Weights of a small spectrogram VAE: encoder norm layernorm_no_bias, encoder patch size [4, 4].
Rows from block 4 of the encoder of a small spectrogram VAE, named by matrix and row number. Rows with one number belong to one neuron. Each number is 500 + 40 x the weight over its row's rms, rounded and kept within 0 to 999. All counts start at 0. Numbers have three digits each.
After each neuron's rows are labels from the 100 clips, of 14976, where the neuron reaches its highest value: "top examples" is what is common among them. Only what is clearly more common there than usual is listed. The data: babble in 24 made-up languages, each with its own sounds, syllables and stress or tones, from a formant synthesiser.
# fc1: MLP up (encoder.blocks.4.mlp.fc1.weight, 576x192), inputs 64-127
# fc2: MLP down (encoder.blocks.4.mlp.fc2.weight, 192x576, transposed), outputs 64-127

fc1.168:525472491475510489567547531488550493497506449488502539486591459498473544510456497497445618441529410584403504473462460465486486493516492491507509508517504450534497470513552449502508500546509514
fc2.168:486532475527523453493534503508464468489545449507553480458512419566468434565517473507541557516483498535485514411484549505510504560459487472556449458515511499493584519558467452480524562477538448
top examples: voice: high voice

fc1.35:489481461545483510556524499431497555504495421531539451439560520481532455462547426529489474445475477494469500521453508474535556486518470442503495548498497501470482505474563497463450536526552446
fc2.35:488485497523521510479476444529485438453519511506543338480519455465459517411490508439482526436489492554478516495526481410517496504660491490489542466475411476501502490506513446463495440514472500
top examples: quiet level; thin (high-pass)

fc1.328:456574497472529538487545520490543564457548447491521534530558548493525556449461497504481527448448497466451454461540506502503487510486509516497503428468485501468477499506484492478488498490500472
fc2.328:477502516521481536515548533504465498525462610504460482495507480489535467549544528506517490576533532499487470529440540497464507528570503480525459489490506497440512415495547476490526542485504507
top examples: pink noise

fc1.29:503492492586411565504521473468593500473526466506421435497474531548560441482503522492498503521483483498495424520526436496488598487459556578486551510468587531481494504448479445512541526531507488
fc2.29:525512484529534454468470480495490531516491434483535501543509572441525451467495441498509485428470598480483571473549480545513471534475478486542555494479451510471413489528536481482473466530518490
top examples: rumble

fc1.278:475465512582473473415483516448483566472519507552549512440550546497606557535486519495498476498501495470558468543470504498487536506496435442491450391509494459504481520511437458532479476490564497
fc2.278:535488567472489494483500504495558424563508429513603491531515554447463519565481539557459516474525418440481497517454463475540488398612461510481641540487487521518437506479461497511498447472497529
top examples: thin (high-pass)

fc1.444:519463502480485468542569519520439552521512465381473476522541485515531514534454478513496566511557465502520467489494548547467462451559501491456555535566517541461443479427472484465443465499497412
fc2.444:551500548563489474477443441528491436468577444619424444486486633494559498513477468491576443532438498504550515481492517417526518494482540517572473410527511490503474430509520569511507492537507510
top examples: quiet level

fc1.101:544509572509502498494467486508411540504531465481566518471430604513523495490529450572487480470521524489546498541483528512502422460470501549498499463499500541508573496547530521482463503527510492
fc2.101:520567492495477471516516531475549411521489555551590503525572443580464464498574506462515508445506475447444533517472496462575490487519513463500551498502453486485424439469529441502473544488435487
top examples: clipping

fc1.21:482540508498458536503547499503546502438538476517487426529455528498515476545490453524487509536508515519518481509486427464589478481530439530533484476490524572467490483484623447469479536529500492
fc2.21:424496531509481458449481501497532452554550466507504499470535475555472473479541535471496451548435461456522508520487477559539585538527508508524519472546492503552498385623443520486479471530521505
top examples: reverberation; voice: high voice

fc1.185:528469453487511477530516499462482461482441521533444539539547536451450474456483473502529451449537540455422533501480502455514463534479428522377469387459491522505513490534504524471388439493474485
fc2.185:516557510519489461461454460483473526505532534483685484540499559555486479581523538511520529595457484535503467508516531557533542459547491459564549500476539485479444455474527501491543467523530576
top examples: reverberation; voice: high voice

fc1.459:494454531458513464450473446539491518514585529512452499595511480495505423476480542516502497517487500501461545499493505532517500450458521438430542449552491511525579477561503474481435497474556379
fc2.459:533529520467536551495516549514449467498463518528489393518507583519584493561483447568526482497515554546490519540509447469472547627473513536531582504464528501519433499496530517498543477510503574
top examples: white noise

fc1.272:559482529452489452482546542497501482536534569481486465462559544436557466541496567500494514511493488503411554505485470471542501514430502463546557536473477509511435443523518473525454453469536537
fc2.272:476491487504531525492472529511439535497517478517478511555513396481469492563516467515501507441535500519491496453531522542524492431618497463502457507526430495496514518499484406554543591489488485
top examples: pink noise

fc1.555:574539493474535538439524509454479435463486553560501564533462527456466461517502512526494447551520532535545484485536592504498498545553490504506523512518485519531561465427440387513499447511486583
fc2.555:463494535537464559554523505492481473459539486507492464466506488467456505498474473489516485536497482481521456611497483545493504527554454448497490503489511510484559587503452458469513606491543514
top examples: muffled (low-pass)

fc1.70:511457502514467536531540541509494526496496442475494493481538509515480416495538573440455519473502509497525459509414494519506498512451506479513481577448418504456453571553450491562507434488507521
fc2.70:479494502531457556444453416445451478461513484587526567489555534527468500482455492538511507580502521458477521509563504455470519499483486530512558453603550423501498430458484464443529558506484447
top examples: /ǃ/

fc1.107:488413567500447511470516416577493514492510506510544519520528515501502448437428439457508472449482492472455553512498485470554528525494402500459539406476501557490497533453535507549470484504514507
fc2.107:484534466471507492474431533463557516448453525449533486489517396468516575538491533571484518532446466514442508482551554503510478536570549500513504481527540456503492423498504491502510529467515498
top examples: thin (high-pass); voice: high voice

fc1.96:540477513567489517452492447465464484534444516500524452539563477489471503498506537543571492439546454525429479496458441488515525489539559505464476522515474541469524507488485520454521575488474529
fc2.96:451521530479504442511412563534516480511507449431465487543509494524495488509463503451464537576483547523481542556523542491528541488470514534490553448494527475485474483518481532534513478500522505
top examples: quiet level; voice: high voice; thin (high-pass)

fc1.376:566549470496507449485485562542505448453442494508513488486459437576470501424483504443473498482499541502509561519501556514539502537457493505494455555465453507549400538562467473534489521497508520
fc2.376:590496515484480519520493433579505604494514557522472454586471506477516528417444524481509493579436519504491477478438558479550500493436550503528489517546504443434518502483499433570493440463461523
top examples: voice: deep voice; reverberation

fc1.559:467453490521493480473457468474530393540511455489466513457487492510495566557473603505470497499471530563531561510507480458504521488482481538472517522394522475465562538461503473506486507439518530
fc2.559:476449492495468495497543498455474513460503489476540505492471420544511529492502443442494506517506515539433441552509506507506502565477497501541459511493478523531442481468543535546569480566554463
top examples: voice: high voice

fc1.343:588468472469512566530445529491558494508488520513438530488474489500444518519490516545425505452478442454484492497421535561458520505511567555568484458542491518582475502496490504491477490501531518
fc2.343:554459463495428481446504484534482596498482514484570467484558520530592482450526509444456508539471522494464523390519459471492503481449456469575496474447493493546543539509533522457462458508487429
top examples: voice: deep voice; clipping

fc1.389:567503421494527465510533493507519475553538471422510520448496509514486508514556497535489505509514527533535439521475541549423501473526452506468492512521520496538432460513479464459452530497572411
fc2.389:454534498536470510497482456494468488515552472520472499515510548422543477505479505473507438449493549444518557539501582450578510554549476505478480506572445537459492548510558537512523515514462558
top examples: /ǃ/

fc1.421:516452489541471486504530497495498478419545522503506587564520520542484528482429518531523544447530498468488509503490516520475634501507466480470427492493584519505496479464545502524514500467509518
fc2.421:501468505419509525516492512474499552494467465463504470476446465449531468520498511480427491451514534516466469496599457523485488495487539552499476500514486468499504542479516541500570548483516544
top examples: voice: child-like voice

fc1.113:541535565538429508525491466478499533521468509470518443514541505452457473556505582466517464494513474508532522494475486493541530489577483641565479500415566524513431471443572472511496545510499474
fc2.113:446464548447473481459540590455439432512553546502519440601533529518512480508480431526485444549551489432487468545501561535500557459512475422554508456506470532487489557530496587485462527516522565
top examples: muffled (low-pass)

fc1.208:559422508461473487434515436478520534516464460495531551467537505474587507468490554443456446477500528494504453519457509518513559501470465514426504469441553458448567460531564531501514457462497536
fc2.208:495456475503555523554519489537503495447452551531464492565440562482422550451540479445555511482600500592512492504455579565500511507513523509481506518484508501539536480424571440470495490502448450
top examples: quiet level; voice: high voice; thin (high-pass)

fc1.333:568494511415478552423529483498576559469486464519468464435529507497520506438522468519469506460505487506534463542499484436427552447534486467530481524489476485492464575484522484460458477529508550
fc2.333:512479450488531529506499482492527528559503513502442567512466526530550518474527453466479525547508502539476478490568441480497484572540488582526529532450495512510524504483527550514542444466518575
top examples: voice: low voice

fc1.499:492501408467533470486581543478539522515482566485483496498500528598519457470514463455471463484475511515544549503436506514512491534431548499483525508448505488535492524534444552475513574508471490
fc2.499:498492495541520539537541463471454513475527485474448466492498606504527513606520460495531523523491541473481449427533558446502516456560510482472533483519511486502449469516545542435550546501500578
top examples: /ts/; mains hum; clipping

fc1.458:439511486469447510525512608476538522562452562519431475546505493493504550494420553539518496509475464566490468445503496527553482451528442456502498451530525491526528505508490475480441557526558538
fc2.458:515538533484488493608525428422527502498502498520466447477409490536489466553464505506470502418535491444436540618484556539469519560529529416483466510570567487477533475418539521548536511541474483
top examples: voice: high voice; prosody: tones

fc1.75:525480500441436487543540495455508498513490502572493495529468481518474531507494447535496484515519460499475492533564519550548553429589463449415428430466549504507505482449522544504522452534539574
fc2.75:545554489495580521531510536536463575476458522470444515613478500535516510497487516497515522550543531515552530471461559470525526546468569524517499491498423516542509466481514510518477460512526466
top examples: muffled (low-pass)

fc1.366:429514487491547497438532444462505557489520489507546545478494486443528463521511436505462474578488556522483568563533404439482507464468522542451421524559537536536493485436486505488528487461597489
fc2.366:530517546484451482499555523531510474486493425542508440468457397550414465542568528541608494547552438468490524531468494477494514525417512483458569489450566527457481530478503542447506460506514543
top examples: /t˭/

fc1.212:547455461558566485450534507544552506574549550525490532489506548405476472460510541477510508488486496554469554538558524523521496489501484471526442588486446516463462468518446439542510523501561502
fc2.212:488504558509445523422475523517468489580502507535519510540503596519484534451552516467507464521511441504504499542493464576431483495476446510519583534497539501598475455472485621442509468498494568
top examples: clipping

fc1.179:512489589449512547511494507577498541595492499456517598454469554510461547481527512502469516501499491492561530479429497502482429483511526453472463482510498444442518454450473524505486521555503430
fc2.179:486517481610497472462578514501511487491482467499553411585559458426539546524484464489530458557438480457470495566493524525472546479618446478477529518495501533495458431545495542504542471464483504
top examples: voice: child-like voice; quiet level; thin (high-pass)

fc1.556:483556506425512497453526497472576506493496482541472402559488471470599493511558486454503423509461572550474513478514566398505524514454488570449491475543571506432461542499498515501526488541469548
fc2.556:595540523519487525544487492439522493530483457521466515514521561452511502546520429508445490476508504535540613533481474553424458507467417510576478430493522462506559521514531530504473528519524491
top examples: /ǃ/

fc1.340:551559451542508477484533530524477550464480523526449535508519517525525530563453457505452537498540488562451454466481428492599611482524485465580467498479411516521490530461502508527471452500483520
fc2.340:503448489552562544505488494524498501514403498489538448455519540446425551521524492496470546511489504445604457461483540585489513488557507561513487518449542549477529490496483548545451489494502546
top examples: voice: child-like voice

fc1.72:565476565510559511508479563503503537449505513520461538506478554440494499527403565516588553512506455524456530521472428463479486513491446498483540497487456493572575521513498580506543501419552493
fc2.72:483503524497507509529518462568535493599507539485527569528441419508520492424577410466418479482481492520524585549496489505506562516455544482509524530474542475449452500511539472454517483488535482
top examples: reverberation

fc1.201:512469502420471489491455521549496412546482571416527473441446469515515519502517526486572468475433503441506522442489522490506515440492523569489443556463467513414441493500492516475509623466494526
fc2.201:544482508463538564469488552496424511470473564513442531548509528522452508608512526513505496552438512464501464514524553493539540500477516477428478463412495475464547454546527485527502452526471481
top examples: /t/

fc1.40:566510523423498537500469425578567512568511482526466530501507515524494407504473536483546532522461542593489426513560479516503513517592434514543481427476460508498442538512555481490492515567462485
fc2.40:516477520522474548427515467536523473473517558508550409505548564496498525489462544503459513477443476462483533629463507511406485594500500492500499530558515516472563531496422480507525514481485533
top examples: prosody: tones; voice: child-like voice

fc1.55:538518495503473497522524501461444491533521549466496519464558555532469459447560533519523525612502443589498503491496436427549574578493528502503489489492430460582497505445537516544459557482480496
fc2.55:558478528496422525512487395460526545471508509550480408527465447569594553521550491475482478427498557520448501460499521463535546562432488526487498431521538500466477456362486558487514480521482546
top examples: /ç/; /x/

fc1.531:539503511479507506514402561556419447481433545490496582511477461506468474501535497519458418516518443541484549459518430515491560506452417462522524487454518504519533413489509517421495512504521415
fc2.531:512502544492440527507502481417528587467508476484500495465503489500530547474461481451489493536421541520492441549462568504513500522470537531510520431521475484516434471469576468560519471470447540
top examples: /x/

fc1.519:505503471480508531522413503536514512538505514465526518450469467513559531462587456489418518520537468544494493522445485519563544445510493501494536421516496420486621461443451474519502524517508450
fc2.519:456538537455490559523522513421507527493427487503420528503503487497486497382475493530464425496444504492484510537527503508494465524480500444513471495541531480445453451509501471478563547558545526
top examples: /p/

fc1.137:516540525516509520542581485469472519449475418403491483543452557434534460568519524531500479511493548586537552502461496515551460450481609504510504529482505455500478416500492504498511453469482546
fc2.137:495449496485511537520470485457556588539484480465505543491504456503534518462541441501495481512518494484524516553486395366510558642556474517501484495505517501451565612542475552492520481542541410
top examples: quiet level; voice: child-like voice

fc1.516:517487522551428525411458457426493434470545478488536552464532492503440453538477493576430506522330495545473547507471465551491508474469528492445450507495527525509472435485493435472544554520547530
fc2.516:561527504426519488560511469523467627501506490487519533546500526551511531522534546423495548487492597538515452455491568438438479498481470514528513474534494430494488537459533400479499490533458408
top examples: clipping; voice: child-like voice

fc1.388:517514548533535463507467507433503489533495468489461509485493438529509495541483468506524423521541470476428458445484485493459438493419450457512447442522506515547502538494547459532556532472516563
fc2.388:482510461486514460482496552457474568501559487467512553476535549471506498525483465438521543499433457563481569521472496481452416570569509497531522428516486478536494497484492436471495498459463577
top examples: mains hum

fc1.47:431540494520499571561543476538491498474529535521549497458458542476446565498434440457506500480508430466421587506508547508582538488527458464463541489570523564516549553541488545496492467479476514
fc2.47:522476528537504502428483464502516445518461438533495523435544473486521477563544493502576449505523585551510429494458557502482519572555481403494440457420510447448515530506471540405504503489551515
top examples: voice: low voice

fc1.422:503543493513615505538493461496465566522457533524478434513560554455490489517497471445507510504487455431511525528442561543427443464460450458479466516541516499426468553475445394510493544548476417
fc2.422:558504554531479414501543461454529504414560493476560502480527502524507439539486505542425516534507487529484491469549487533460524538494476467476490435499463463593560459516493560403486503467487509
top examples: mains hum

fc1.11:471485471410454461484395489413462442533561577576501530496388497508523487475517474522543496429431485503530498465467489526510526524428467484505471463524459449521469536488500467437509480451543519
fc2.11:500521517445564579466516493573522485540419485465501527535468420454472477508601504494516541521511469501475471397553484472492517506526554511487475550515471467520577406510517491474516566553579505
top examples: /ǃ/

fc1.540:562525551500477512417457464491517523543518577489472553554504513498443492517497523514420525524524508506496573512554511535525533453508440509386495528448464482456491502477530586417496513467570512
fc2.540:489470504492502440503594469520485505508492428423504459459503445450491531529505484541500461455442382450496481528508538498512494500548507495587554504550481485482547399513463542548533469530535569
top examples: clipping

fc1.92:511466516433538448493493498460479507477483491450467473485512564543446449421482481478492402573428567492475524516539532586492531514502565470427498509468522430556492489485426501542483491482503545
fc2.92:531504494452537581522509491546502525481456554496459503476534520482535581457479462402526518590498509569488496432530507497560537460468516479575445506517539521473466476408554499569561471609540479
top examples: mains hum

fc1.478:454479493530519497524468536531530520512547492454502526562563487461503508487487489404502534477584547515428480428539494494536503511498536487486518518507565545507439560471489513549519539469427558
fc2.478:500537446527452414503521525425525458413519500535392382443491537546458513490427465508541528517471436441449592553534502442488450595503543476479521512473482525541496468566574488472441467527511509
top examples: voice: low voice

fc1.173:509452488488517463490543491533455567408472492543451470505542528531509523515464506475488512554493460472554525432581430503486475527496522557492559506505460473523522550468511501499456505484463537
fc2.173:454504485460489585468470502594526493536485541537632596476522569505413539567514476495529520488529481502531458551421572501479518496424442445504462529551546487500476487484491496457533527443531475
top examples: clipping

fc1.42:502479521505513445445501511450535477433428451502510478603556503558501534517490497439454516546433463556456495594475512479480508467498511507521430493447510476461512511595504507526474430458517500
fc2.42:479460428456451508600525577550415554530531565564456526435455440459532474494488464503445475489503546438467449523479472499485537520514530549467502532498460477515544454468526522562533511453518514
top examples: voice: child-like voice; clipping

fc1.213:536489454449493508449447495505533474465522509475492482587497539480558464492480531475485472503575536559489495527439489547498506468463539536513472485451512422432454430482512485445499426496460519
fc2.213:469483498505533554509527467487472465533462541488466572520462361518577486472532533511512525523460495518495516462549556425554572530541476448481515550474523546533487536515531558569486554513522531
top examples: /p/

fc1.342:502442424467533445499478490491444495505404410517456545554470567525541540525517535493504427454453441481443464474550555517535502461443550464481499444423482496521554499479529475471470511526482455
fc2.342:499505523530496494536542471542494524486518532478483424531524657492509526477520477541510554426527511537460544504505413493398472447549518502520509481489517515551443508449480551503565493521535539
top examples: pink noise; rumble

fc1.323:429530498549524607516528537453540549495532451456437467585462509484440473470479504488495450474419463563471527501490479568494471414528467478552458475489508496456512545497512445466527521527488405
fc2.323:493456480517542473499453448523505381500518511494450552487507462460515503434538530516545499580522503468546418469518519550488510563463502467539526464484510496506477416496539523542548461491499440
top examples: white noise

fc1.468:549562423499513548438487493484487470440461459515475513411471455517561505495537473566533547550480494450535516439448497452536532514483522518458553499460497550520478502483499463561509569471520538
fc2.468:535472524459520574506500529517511502527475519510616500506486541519495456557526500469491521560453508469541588549519498506463513521503463496522511463476458462559452516499502492489452463480533463
top examples: /ts/

fc1.401:522571523498479517501448492489546471540574530581493530518456496378511551478495545510483527541505509527434464458455528553519559509552485454486534558463581487461463529505535466497566524470501464
fc2.401:550514494520462491485504579470465501475487525485483502432526623533487496510468472484491562539531484490489524441533461430506508436576510478563487533467544544485538412426494473489496472507556507
top examples: voice: low voice; clipping

fc1.177:483477497591533408477511509426546466490500575567498431500549516512471502472672510558459511487543412494480451501497499511513531540519485496499536463545441425468477496501468418482423479483533540
fc2.177:543446504499496547535512453489463549518514436440502498516500390497430528504442533356473483470525518494475531560486593400561462494485514537537450526478543473488558590588522481524571540527468427
top examples: mains hum

fc1.203:382453491475485528453531496501508535498482554488495482484479527569530548476479583530497473513502467474566523480424520504522484454506573557500495479488423512542509530561502407567497462422473484
fc2.203:511506492545491499562582415540542443480462443505474415476510460519443565481504450518462499464523464527460531543531456455422528451528460489508543472492475518466426492431483568487533500570503515
top examples: quiet level; thin (high-pass)

fc1.271:505499511576545458571501509510578517546521460501438546538481516498469513498459509544542481417461534513451528505473552469488548467543559558504478489500500498519520458506543506552457582465527459
fc2.271:542411442518522457545482514502493543492510474488484482534533523430576551490500485492495523489524527503551496474537473521484500521544509464532472501405499512458508521544476573490522501441530501
top examples: rumble; pink noise

fc1.12:422523477475454431452468517459499508494536490547499498509446490476408535515473505504492481534489478486414557492448533524495478459509478516511469451454509519519480443558551487511453492452502443
fc2.12:566481484503492520474407471484571454505477532505419389497503536566542514551504532473519525509520501450529468395473514468507559584441487473471490522506443489459469426477489459488471517497482526
top examples: pink noise; white noise

fc1.330:546467483574465447483472489444503478512466463466513492496555512532508484539507449484601501574477492495487561566468474507561480492476396495547581540550506534470452463542461531457561454472548503
fc2.330:482512425514480466503570482517510506485475498492540603431478446461550508522461467490485538527478501490515535474582515552510458594466490499543519534515505469457457504545559456541488504536474518
top examples: prosody: stress on first syllables

fc1.226:507471464478579444515551502543554516488582523499451440522485423524468557522461544561508474486447445529527548502479485414486512504479525502513539434516508492486578506573493484533577384513468563
fc2.226:556508509517502536470485553505453564486486484496497444462492506562543472442566582503529533534494499441449515606480495596436504443470526546522468539459517443563479571437482459517518496497450499
top examples: rumble

fc1.474:489520469498505472484525534497483482549534555547454526446546524459503463544496521475451523458505454517557453545527579491511524533426500557501587479543534462511461468641510486492579493538582517
fc2.474:485507528556464517488426540583449471485529466504468466523495416482488505511473519564472482519451514509488513429458459561433549537573558475380514516482500587491469548455499490542395517502505527
top examples: mains hum

fc1.327:475485480453493545487547462527516445582495491470427502531549511497442526434519493508538491443459536549523559486543455552531464490482471547525449450436553513459561507539577486438488489497554433
fc2.327:440497488492523428511505575486469525516441550520547447502443516441541500557532527529498493448541437467511480414477467449500533487434482521511532522522434494534478460510492489567504453505516419
top examples: clipping

fc1.24:524499451477546506497495410557578470510533421527502528531502515522473567387480475502602450510475546542521525535548530450517491452465448515552469496567533496509491432448445542517472399474529502
fc2.24:507481534524540488499540444547499447565475505472508500483465533516489546466470566534472435497561474424474473377467506491520484546525502537419453507518537570420494516492487497511523506508515541
top examples: voice: child-like voice

fc1.479:454460499492505522449472513470512496519480536533454469553547482511488563445487447465486468513512474507498469521517582514467512474507433511527420509541478427534483457545500501532510524415493512
fc2.479:488490502564552547528439517441531454472494505551580579508483532554491470495466493522426503555437450433501485479495489535493415495546481512480471467519507488520473447537497513533426480431501568
top examples: voice: child-like voice; mains hum

fc1.304:511453507508428541487535488470514529480521508498453472487504394588476493560476431490544462543488574511539492523435436553492530459483522525491468506477525586454532512482416505490489464531567539
fc2.304:467491459484500436485476505469554504524538469541494520521540516477458461478539565575458502486438503512448451458510473507508544505494554396486509445464553492480456571542466571489497588418557540
top examples: prosody: tones

fc1.532:557511536432519543431443410507512605450547524479557467544533523590555511510517525522532497516490474526511531588456487595457536398500452516496491527498505504497542455532524586450543505510511454
fc2.532:423536520457505517524468497444447409521416469495522539421507469470505453512506537521440505474482438513538526474620470507506486512539510415500490501473550548533540433489433460491478498520498565
top examples: /ǃ/; /t/

fc1.257:551496473556419478528530519502453455465425514517504459495522436565525532550487489492494488396512480529496448494456490532470501529470473505499536551513469561467482449415494402480552547472510471
fc2.257:382484505511512482515456514485541503462515443500408490520475494486419519536486458475422499446547439495494483472487477553501450488519467477535538500522486489508501529545474542497484594504570506
top examples: voice: high voice

fc1.273:504523474431511497479513521486573478515564577498461514465514490444481544521479486437527504463506508552505445535478516547507532491562509503468493425477508580476507535470474489433480548520427523
fc2.273:394541533577525470491603488480531463500464479453592453565522435423488476498463533527510512493502507561498453480515525583504488495467462473529454516449525485480509515572502540499466467457501505
top examples: prosody: tones; voice: high voice; /aɪ/

fc1.176:485519515493500474460519484572469480570520533505531463585552465495512563486606506450511494577507524530469442470470537498580545505574482537483490521507500464537552435458510520508485481438481491
fc2.176:508539503440469518495501527494505433506484552500482563528469460560547536490518516478490544482507467578583558534531474480463434464527435470544488552492515541481451513443526513463426456564520522
top examples: muffled (low-pass); rumble

fc1.121:422486560551431496509492521462460483501549564528503529435491507490549604580572512539428450569461488570466495496538515428476529534477499556510542492508524541476492455507543553490504466435456418
fc2.121:489522467489498465491425498483513486508459497538443515468538482495514551541460538525457499541586524466525533543528431549482536520539565528471433559471487589477529477529489573540482507497596516
top examples: voice: low voice

fc1.290:470478535581521499530525487498564558469569546548458518507486468492474479495453512502522519526447547510478487528498511450566573452505555503496516528440510552473501498481546561584525514582534487
fc2.290:537523596499507473518447469534523448545441514499611583529468575418536475492469490506486475492441526485485512437520429480516493505475467541521489509549536406590577556564501590488543472554490468
top examples: /ǃ/

fc1.417:508505516464528486529561482490449476493530485511453433474550495477476519477423503521465457570545433467516486463601503540458508465530454470529555488593570565546509500524433524511455506457530511
fc2.417:517492527483467564456499510564521485504512540588497527489452482570457500503581460476561441557500494550505500472505502519490464554536546473484492493553467464489510434481534557493568517476504520
top examples: voice: child-like voice; thin (high-pass)

fc1.191:456493449515444540471505516551537503500411535460469519438478464486460539546488486443445495493510456499481526578433505473483451484426433513498461424497547528505428508506582473467501467551557490
fc2.191:473470466553492535537481499517494480414603541496508574483491502473520455586487459564526487506522523462484501473495384614448553504565483446480527523442438491527480563472471532488493513473467545
top examples: rumble; pink noise; clipping